A small contrastive image-text model, trained from scratch.
Model: 32-pixel images, encoder arch convnext_v2, encoder depths [2, 4, 4], encoder widths [64, 128, 256].
Rows from block 2 of the text encoder of a small contrastive image-text model, named by matrix and row number. Rows with one number belong to one neuron. Each number is 128 + 24 x the weight over its row's rms, rounded and kept within 0 to 255. All counts start at 0. Numbers have three digits each.
Before each neuron's rows are labels from the 100 texts, of 14848, where the neuron reaches its highest value: "fires on" is the input token at the peak. Only what is clearly more common there than usual is listed. The data: simulated grey scan slices of phantoms with and without marks. In brackets: how many of the 100.
# fc1: MLP up (text_encoder.blocks.2.mlp.fc1.weight, 768x192), inputs 168-191
# fc2: MLP down (text_encoder.blocks.2.mlp.fc2.weight, 192x768, transposed), outputs 168-191

fires on: "several" (100)
fc1.532:104198173147146156101155124121140075162157153079115150116088121111125133
fc2.532:141096111109153111166117125144131154120089090162151121111168124151114149

fires on: "limb" (100)
fc1.417:143110146118084112119159130148163144133144137102097115101103143126125115
fc2.417:115123152176083109121160142101159153123127154114151104109119146121108127

fires on: "ring" (100)
fc1.177:133116124127139125129153163149102136152142095115126157072141073194138147
fc2.177:118146130089087123125129098105118153106120119126136082150125139070149100

fires on: "head" (100)
fc1.739:113144104099149133145130108166107133123148120101129150102131129105076117
fc2.739:104150123103100093114092115133185192103116109132127131127108143131135111

fires on: "dark" (100)
fc1.130:113122123156108137152124117149140139117138085152146150116178135112121152
fc2.130:142113141145151122115129139146131144139115130117130130114071131136151084

fires on: "bone" (51); "chest" (49)
fc1.374:082167139166146179159180122098125129121134098141120133148179107176124136
fc2.374:110090143065108096092099139144115145153119155104128151104106141071125118

fires on: "spot" (100)
fc1.46:124111117114145143152171187115095123103120150162145142144167118137092119
fc2.46:122160139126089113114114079153148150141124086106131113095100142095178128

fires on: "belly" (100)
fc1.420:155099103114131117146117123130139113135113144101113128111137172137125149
fc2.420:118176124132121125087117099131092137126141146162121137137101108086149125

fires on: "in" (100)
fc1.159:146112108094123126132110080132103146069121142139135125143153153089149156
fc2.159:138129128193154116093132155151158107199127094127129132112089128160141128

fires on: "crack" (100)
fc1.616:112143129112142100102120105133133163124158136080147131085151104114133096
fc2.616:126135099108109170125138165119152115136091133145125137137097122134126137

fires on: "half" (100)
fc1.457:108140106115146145120130156106127162139115090141117151138155136112122100
fc2.457:157111129126111119140158101154130104146107179125149109118129120131137159

fires on: "half" (100)
fc1.89:206103139103142120122132147140128125097154134094102110111127139142121104
fc2.89:149102139145112083102133124164141173091094151088099120117128128108120143

fires on: "," (100)
fc1.397:138142143116126087158109069137107133145158119121102111121169113154153151
fc2.397:119148138153141165110139155119111126107097177115138138138116116113096141

fires on: "the" (100)
fc1.637:102178174157095113135128145144152089127123162109144119102168095146130135
fc2.637:161105100116158144142138100128121138141144096134134150148096159139112153

fires on: "no" (100)
fc1.301:099104151108131112123152126124121156153133125075138107151129091173128117
fc2.301:158134129139131134137091126139117104131121148164123154112125150100127144

fires on: "no" (100)
fc1.361:105099150127125131135152103126167146103124140139129146111102169133125071
fc2.361:151095071142152104089107136138120132141127124120136111136163113154131194

fires on: "several" (100)
fc1.311:138137098166088076133106134187172132136128142122129093103136147115140150
fc2.311:131139165127160176153131104077109101110147115147142182152125101124127138

fires on: "right" (100)
fc1.4:137100130152110188128114129103150129115111099167118182115154134090135118
fc2.4:114146163130136096150156132142113135147122146125126114092115123139138143

fires on: "in" (100)
fc1.234:146092144114125106114121120142120136076147149120135109126147145157094156
fc2.234:119177123122136147143135120101131110187121123125100147123096105095193113

fires on: "right" (100)
fc1.152:157101085138159127134169148156110103100150129120099132146124163144148129
fc2.152:137111114126104159134169148131120143117150114114101143125091151150135142

fires on: "no" (100)
fc1.419:095136125090168151122122136120047134105148134190159139137125105166110079
fc2.419:142138151162106110135122107149179109183102156077108149120118152099141151

fires on: "in" (100)
fc1.550:113149132104190117106159122150081122107162149102138153143169115129098122
fc2.550:139138130110109124137082127122073127129175145158154145073118090151113104

fires on: "several" (100)
fc1.236:099123143197123153150135141188138118140120153101138123125132162119176164
fc2.236:151160132081132104121100116064151147117129118162143140130120113164101110

fires on: "head" (100)
fc1.94:135126115122092137157159119156114135114122097130120115085170101118157162
fc2.94:139130130180144128104081122130149110133133115144125157134076173145123099

fires on: "half" (100)
fc1.634:085137149169127166122132163100165105105160138159107105145132114160123101
fc2.634:132094131071108106136120134130103149163112122109137169105113145133119142

fires on: "slice" (100)
fc1.633:171085107114126103126116092180101125093138118145109097146100134088124122
fc2.633:087150126151114159131135142067167132151106130108172156122130121163157143

fires on: "spot" (100)
fc1.299:061104142106107121111122114131130159127150133149110097161183162130115144
fc2.299:171132130159151121135145174109108094100137122110135160095062138116126089

fires on: "spots" (100)
fc1.507:153121137117161135120180147138083124131203112127142124153126124121128127
fc2.507:135147057127102128107114141104124119095106127124108150083114156136119093

fires on: "bright" (100)
fc1.90:118204146173133129137119140160153083146120118147147161151109101139120097
fc2.90:160052110087122136126167134108104167135148139109107112083127135106115137

fires on: "spots" (53); "bright" (47)
fc1.9:094159155162139151120142183164160116165134160134125136098088089135172094
fc2.9:153113100113106108117121093072129147088124103128148140160175179124082172

fires on: "the" (100)
fc1.638:144108112163136139152173152157135146085136123142112154159165127107153128
fc2.638:111112122125093124102086114113125138145113133112155107112112149141110133

fires on: "chest" (100)
fc1.540:127135139103094124146146111095136108100106150098161124138150110182098128
fc2.540:123172115075123149110123157121124109156175109118111127133080154107100137

fires on: "slice" (100)
fc1.391:119133133098163192116146134174104124120153180081122103129094136155136130
fc2.391:168138144163147097136139142127125129130110075139134175127135133129076096

fires on: "chest" (100)
fc1.136:113106145099105125125128134124151133119122164151134108172152127117138145
fc2.136:154122158140161109137134116127089104121123132110101127097089139100118117

fires on: "spots" (100)
fc1.712:105156150167135176116132163078160122112164151176127120166099115120120111
fc2.712:102104123098102112143126140167096161145111068088143141073152137152147121

fires on: "right" (100)
fc1.322:158062086091114103143126132109134151095100126142119130136167161107133136
fc2.322:085196135141094145097143102125110120156136106133141148117100124114144145

fires on: "dark" (100)
fc1.687:110084130077124104113151120121107174114121139156148152141153177160122114
fc2.687:137153103168136132110095098126162115122129096123117126112132099118150150

fires on: "chest" (100)
fc1.593:092109129103149144123125105116145083112108147146134130140151101151103136
fc2.593:097086126183110136094153135142141142181122156172153130135151117099115158

fires on: "crack" (100)
fc1.458:108152123119091129114158120094106119108141103115147148098150134137129111
fc2.458:149103126145193142161134138171151115135106113129112118135118113152102130

fires on: "the" (100)
fc1.515:109155143150132129153099136167156159114155167125140131107106120119121092
fc2.515:125109125090113132068126161092102110135133099155117128124134129134108166

fires on: "spots" (100)
fc1.325:137138119101139116115132117142101127094170145099117141117112164143151062
fc2.325:115129152153113118127099137115145157150115121129139118159133111113102162

fires on: "bright" (100)
fc1.204:114085144146129184156144160151159112120187142151139089124085106138134034
fc2.204:128159154117117066114085118119106124137058109080136153112166115133098210

fires on: "<end>" (100)
fc1.331:158144074148122140107115111174152145128169139115144136085128118103137131
fc2.331:105134159113101105145143099141112160119127130130112133159160123124135162

fires on: "slice" (100)
fc1.12:176077096171138107108142127153131114107157171130105103097147126136136106
fc2.12:153136114160121099107118109148102121129117141097101133091097130095140132

fires on: "ring" (100)
fc1.237:118138162135132156111103120113107118148150110164150115133074126176121120
fc2.237:137129107106111110110120141131116120137121113088136125121173129081196142

fires on: "belly" (100)
fc1.282:116129114115152136170132152098095152197128111189133147137150134156091123
fc2.282:125123160086121146110112126137089132125170084121134156130109143094125103

fires on: "spots" (100)
fc1.473:142146128099159193130149120161137121099160166110123111146141141130145175
fc2.473:133143137143134083119163137124107135141097092153117146127100117152112081

fires on: "half" (100)
fc1.596:141107124102124120136083103109082076138130112141152120129134125134116144
fc2.596:150068116145124148109126116167118141085109139135167089139111135099156084

fires on: "belly" (100)
fc1.283:129146134105128146125183121140105109145171115102098126134175073132119110
fc2.283:143133143145152095152100121115112166111092156132183140098116170107135128

fires on: "head" (100)
fc1.37:116145119120142158163137125154138120105127131143122132142142133114099119
fc2.37:110112134117115100129098114121144142118088107127148100113125149094125134

fires on: "ring" (100)
fc1.594:096112173141163167169127097127126165152142112135118176122112140176091133
fc2.594:140163110105105083092122138128101135128110139129152075123142110055181106

fires on: "ring" (100)
fc1.341:083129158163146171204174084116150111140141112129124156132123135195091165
fc2.341:144146119074121092072112167135078179157142121129127096120143121083170090

fires on: "dark" (100)
fc1.719:174135085150115124162127092169136092105143133150125141112124153154149120
fc2.719:106111190129129098093099133127106183160110143090122136126132096088141132

fires on: "spots" (100)
fc1.232:122143165154147154114137113121118141166155149138105125096119112157132074
fc2.232:104127110104101093136129146131143142121084096131159117138126154120111178

fires on: "right" (100)
fc1.50:114126130129122120140142110134132152137148084136106128113160135109148124
fc2.50:142121157156121133127133139147123106110118127149141137133098124139128093

fires on: "bone" (100)
fc1.196:123109110185149074120170143098145127113092122121111098122123129132103116
fc2.196:168119151089109094127150115131109132128166051110112156106137124131117082

fires on: "belly" (100)
fc1.218:118101100121108130169154140129112133145100151179159149130139107151153141
fc2.218:145132141096131142150141141136114118126178099135142156109133141093117092

fires on: "belly" (100)
fc1.584:173121098129136108129132122137137108113113138148135156158124188124153141
fc2.584:106095125141110127134115102134115150117128133103103095076122094129125116

fires on: "the" (100)
fc1.612:120137130114143185137129156126119099104156131132116145159159124115117127
fc2.612:123111111151118104130102108129150116116105140153196084142141147076118146

fires on: "ring" (100)
fc1.717:179148104151162140125123135138151091090132169114150136075133147149124121
fc2.717:175163155181129092106102101141100135096112168101171135098159123141102134

fires on: "in" (100)
fc1.112:103073152086132166139105125118125147190150109119127085119151128169127140
fc2.112:152185122180113096150130146133125112074110153144158178142094132108113111

fires on: "spot" (100)
fc1.387:127129124120155148136144135137124163138091155156118128114137084134134181
fc2.387:132155168114170101143146127117106171144145095120110113092095146111125165

fires on: "right" (100)
fc1.305:158119154146180151133082174150139117106141135174141150122134096126105100
fc2.305:108110096132051110110166101121141138153101133083135112123128148141151125

fires on: "spots" (100)
fc1.454:117128150079163172141140130098087131113107140132105123118101150121142062
fc2.454:117132158170112077123097124133154132121148111084137131119149150119110153

fires on: "<end>" (100)
fc1.49:133104132103153160093129126121081079170111109129131080118138119143131107
fc2.49:158139137178153122162147115158112133110087114091116160108122119101119147

fires on: "spot" (100)
fc1.716:116142129122148136141158154135134166139087164139113124111143087126125172
fc2.716:134147167111174102143143138126113161150155090117120117094106151100140166

fires on: "the" (100)
fc1.160:120162119105127151119125149116132106092137126135143158132161134105081124
fc2.160:148127105153115099125092136123141109120113135166174117142144131053113140

fires on: "no" (100)
fc1.375:172122104083118100109089123150122134129134130145136123112156172144138099
fc2.375:065154167148126124143154118109128113136108134100121136110105073105110154

fires on: "dark" (100)
fc1.95:147090144171100113128117083135146129099143154178151120107131125155116125
fc2.95:117120191112095120101134112108158151193144114147124138133113132118125130

fires on: "the" (100)
fc1.519:150139108114160152114121145143117150099143164090108120154122162148093132
fc2.519:168142167158135142144152135160115119152152068165146170102129104137102090

fires on: "bone" (100)
fc1.620:117121125210144093125145118113155158112097144132122084145142142141112111
fc2.620:135132160108121109130145121124122144108132056124117143149153138130115090

fires on: "the" (100)
fc1.748:115150126102117147153126086110159131127128113132066156122133094116140154
fc2.748:141114146181179138132125160133123126129106109106163155125130177127113108

fires on: "spots" (100)
fc1.728:145146132121158150064153141105106122113133144107087125116100135084139064
fc2.728:114111135135095118179101124139170134139136111137173108156155110134125154

fires on: "head" (100)
fc1.332:147151088135142135195128101168117092073150131144151125107155145096105128
fc2.332:107197099107111136123102131125134108111112130148115143148117123130094102

fires on: "spot" (100)
fc1.223:145120091180101097152111096137109118111109100126120116121133134105109159
fc2.223:096146152082120145127147118111110160140168116137173145127129102127189084

fires on: "belly" (100)
fc1.679:108115126125143150176172131114131085174104169145126163132113093155114169
fc2.679:133135151080114169123121141115101148139177078136124147097146140109144094

fires on: "spots" (100)
fc1.379:108149197078146145153135126100087149137149116167147158143122074169140078
fc2.379:132127076149087133091115158126160116121131110082126135103101142113097151

fires on: "in" (100)
fc1.639:128102082164096158173097110124134107095120108179139142094192140108136166
fc2.639:131151166120170112097162158119105148146127147076134125142097094123134108

fires on: "chest" (100)
fc1.400:105141139088100127166102057113161110164119094168136146132125125192108132
fc2.400:170125115139191123099155145157073127118144159125115137108128164048152123

fires on: "bright" (100)
fc1.471:154167075187132154138116102159135103169138128091124086104139103124133162
fc2.471:133082192077136129140138143111108164095136101166124159185101129149115110

fires on: "crack" (100)
fc1.174:155098093148135143146122097166145147123134090139123134118104148059132151
fc2.174:103155137138134116093116153096120126142106165126137113138152106195144106

fires on: "spots" (100)
fc1.513:129182148160140143155161133146163093122142131102107128102148121133112183
fc2.513:141115137091148077136105129113083150142128130179136092127133131089146097

fires on: "crack" (100)
fc1.622:113098113097150141156150117133119175105131132127122128166162127074132187
fc2.622:171147119201126110090109132137123086162120116148140148119088144133147102

fires on: "left" (100)
fc1.689:115132155100143114085135129122121177113135115130122153138129113126134108
fc2.689:123130133152112135175135100141159118121136113151140134104139127140101152

fires on: "the" (100)
fc1.554:177081081147140103119133130113114126099154148131095100130108114147158123
fc2.554:169106086186122108092102109132129109105123119105095142118109116123115132

fires on: "right" (100)
fc1.145:137173156090155150094141121153063105118155112152132113127117078163140097
fc2.145:147080129151116129182135132100169157164121136112133184119126146099116142

fires on: "belly" (100)
fc1.398:154088130129127162164125087168137119108072106169134104146105150166134121
fc2.398:126126125117137100095126141114100140148194162101142174145140138099143141

fires on: "<end>" (100)
fc1.2:118110148116151183106110146151162093077151135106134111136071132133113082
fc2.2:143166139159111104138137119115109154194086160104122135114136102086124151

fires on: "dark" (100)
fc1.598:149139118083099143071113151117128111179136129118100082114095124152131113
fc2.598:119102163181162132176141105139150134094122112141148179138173126136102139

fires on: "bright" (100)
fc1.514:177154093144162137157187131142144092119125127094112156109126152134126133
fc2.514:154172155145116096112098103149111141105133161087158137100135131146125119

fires on: "chest" (100)
fc1.619:180142121126112096112132141168122076096107144121130111087161101187151118
fc2.619:130110154136137160178127115105121143183132118134148158137097130089076131

fires on: "chest" (100)
fc1.763:140121118130127104104151120148097108092159162125148100110119087133089092
fc2.763:118134161130133160158089130122149145170088108124123164171148145133157194

fires on: "ring" (100)
fc1.57:112146163172140165140157075128111119146151100108130138112115125168109135
fc2.57:139137099072116092112117153124097151133132125132147094138153117089175102

fires on: "chest" (100)
fc1.485:102149097102128115143147113114153135127098117123108142143147111158120128
fc2.485:174116141144144152129111152143071130117147143075140120109112154065145120

fires on: "belly" (100)
fc1.138:115137102133134153144104153142141087171123174155137120120145108112122158
fc2.138:128147140095117160152142133140110111140178080133128142097145140104111107

fires on: "ring" (100)
fc1.5:115125097119115153119094155130141146120127108111101152109093132148141134
fc2.5:162092152143141100120120074130113132118106118118140131123166153123124146

fires on: "the" (100)
fc1.293:146153097115143110161118123134121068077163121172169100154154155098130117
fc2.293:104192080127124154137119130107146098116118137148110130143125128136102110

fires on: "chest" (100)
fc1.378:096126138077126134171127113110134118128154139139094119136107125153148130
fc2.378:127116116166155127111131118177132138151112109106106127120120138128084161

fires on: "crack" (100)
fc1.730:114154105154148158140086119129144085143104111173156103104118128128135149
fc2.730:133105151114113111113161110132107186130117149116105172127115119132141114

fires on: "no" (100)
fc1.503:182056090117132104112129143121107137160118107113133139079169119151140161
fc2.503:075187171157099131180113078149149127101115161154137106161095142114129104

fires on: "crack" (100)
fc1.723:158083160119097081099102175093130140163119173157123131122102110140156098
fc2.723:080193105107167167166167114134119092122120091103128128144121113122098143

fires on: "in" (100)
fc1.442:099128177094164122130166147128107092124133136104137117140123097176123078
fc2.442:150153127139102148128060125113138159152141131151112169096088157101137153

fires on: "left" (100)
fc1.535:160104083132091060112121119153149140124112114094129108124164139108132178
fc2.535:098150143120158209189139100111102110121158151175137162119112089128137094

fires on: "spot" (100)
fc1.285:161116082146134114117173141146147119091154160136103127131153089111106130
fc2.285:084112184116118138140078129122124127165106085109176126124127154150154149

fires on: "spots" (100)
fc1.278:133142124133176122161167134101103125155140134104119112177127156087137129
fc2.278:135147148128128114106103129152137130085108116125140138070131100159117110

fires on: "spot" (100)
fc1.681:151159115116118120105152183147148140079139152119130137106135105162113088
fc2.681:116073142144149137141097065104119132171125113146114138142134155112136180

fires on: "several" (100)
fc1.597:117134095079100093141113044133136105091121135104139096144115127130190150
fc2.597:138120146155164169118143153136119136182119103147120148103145129133054124

fires on: "crack" (100)
fc1.21:129143146109150134080104118121111125117148166146132127128087098104123103
fc2.21:105114162136112154186166141139134142181091084135103176123143130147122144

fires on: "spot" (100)
fc1.482:090175137097126104100122130126061128129129141129181129142118078154121064
fc2.482:147102119137123124116120096134160152148110117113080134111130165107130173

fires on: "ring" (100)
fc1.479:129157100141120097163145102178111106095146141117122142106169125166125139
fc2.479:125146161105140161079097158095113145169119125111118106122106119091143120

fires on: "belly" (100)
fc1.573:129119134125139142140140159134085139175108142142089177140097104166137133
fc2.573:132128132118113113108130073127145138095168133125189106131134164102148109

fires on: "," (100)
fc1.746:144089138079102119122128081150120100102173146092147122139138121131145103
fc2.746:128161145158147139142119148090105148136080115145125134097132143116109149

fires on: "right" (100)
fc1.157:101204115081115115125130118128099103134166140067108124145163122165110111
fc2.157:144076112131137142133115137099140139117122118171128105120116141090119143

fires on: "the" (100)
fc1.151:184136158144172103124131104152094142125144186106145098170149136138110129
fc2.151:091144091078107160100118182115106100151149096151102136097109142121086130

fires on: "in" (100)
fc1.227:119098126083106121105118166118077117092166173155122153142166101168101097
fc2.227:150191157185153103144133136129134126126092125106156140112118132100124146

fires on: "bright" (100)
fc1.137:077166138114178171139135131097124136130151118149158147098141127137142129
fc2.137:090164124110139176148148130088126157119161130139133083114158122126182142

fires on: "belly" (100)
fc1.406:123108094120103126162147143137117113130106190158145154130174105129124168
fc2.406:129165137077130170146142138136115105139177085122146149106117129102126101

fires on: "bright" (100)
fc1.533:109122109122196175134150128104172146132110134142117067163089175107119122
fc2.533:159155155114110113120103137160121126128144100104128143081163087150148148

fires on: "bright" (100)
fc1.751:120184119191142142126096123127141111150130124138143125128123082099127134
fc2.751:134088124082117119133160109136099176099126109128112133160116157169120119

fires on: "in" (100)
fc1.184:106114084126108082130163104127115129121137159111118130138164130134112125
fc2.184:136157152110158148108082132111120136107112089124146141107101128122160145

fires on: "no" (100)
fc1.197:146131155174120158133074146113133136147150106142096119092091144112127096
fc2.197:069172103108117125128140103102155113104092143113109102152137132126143151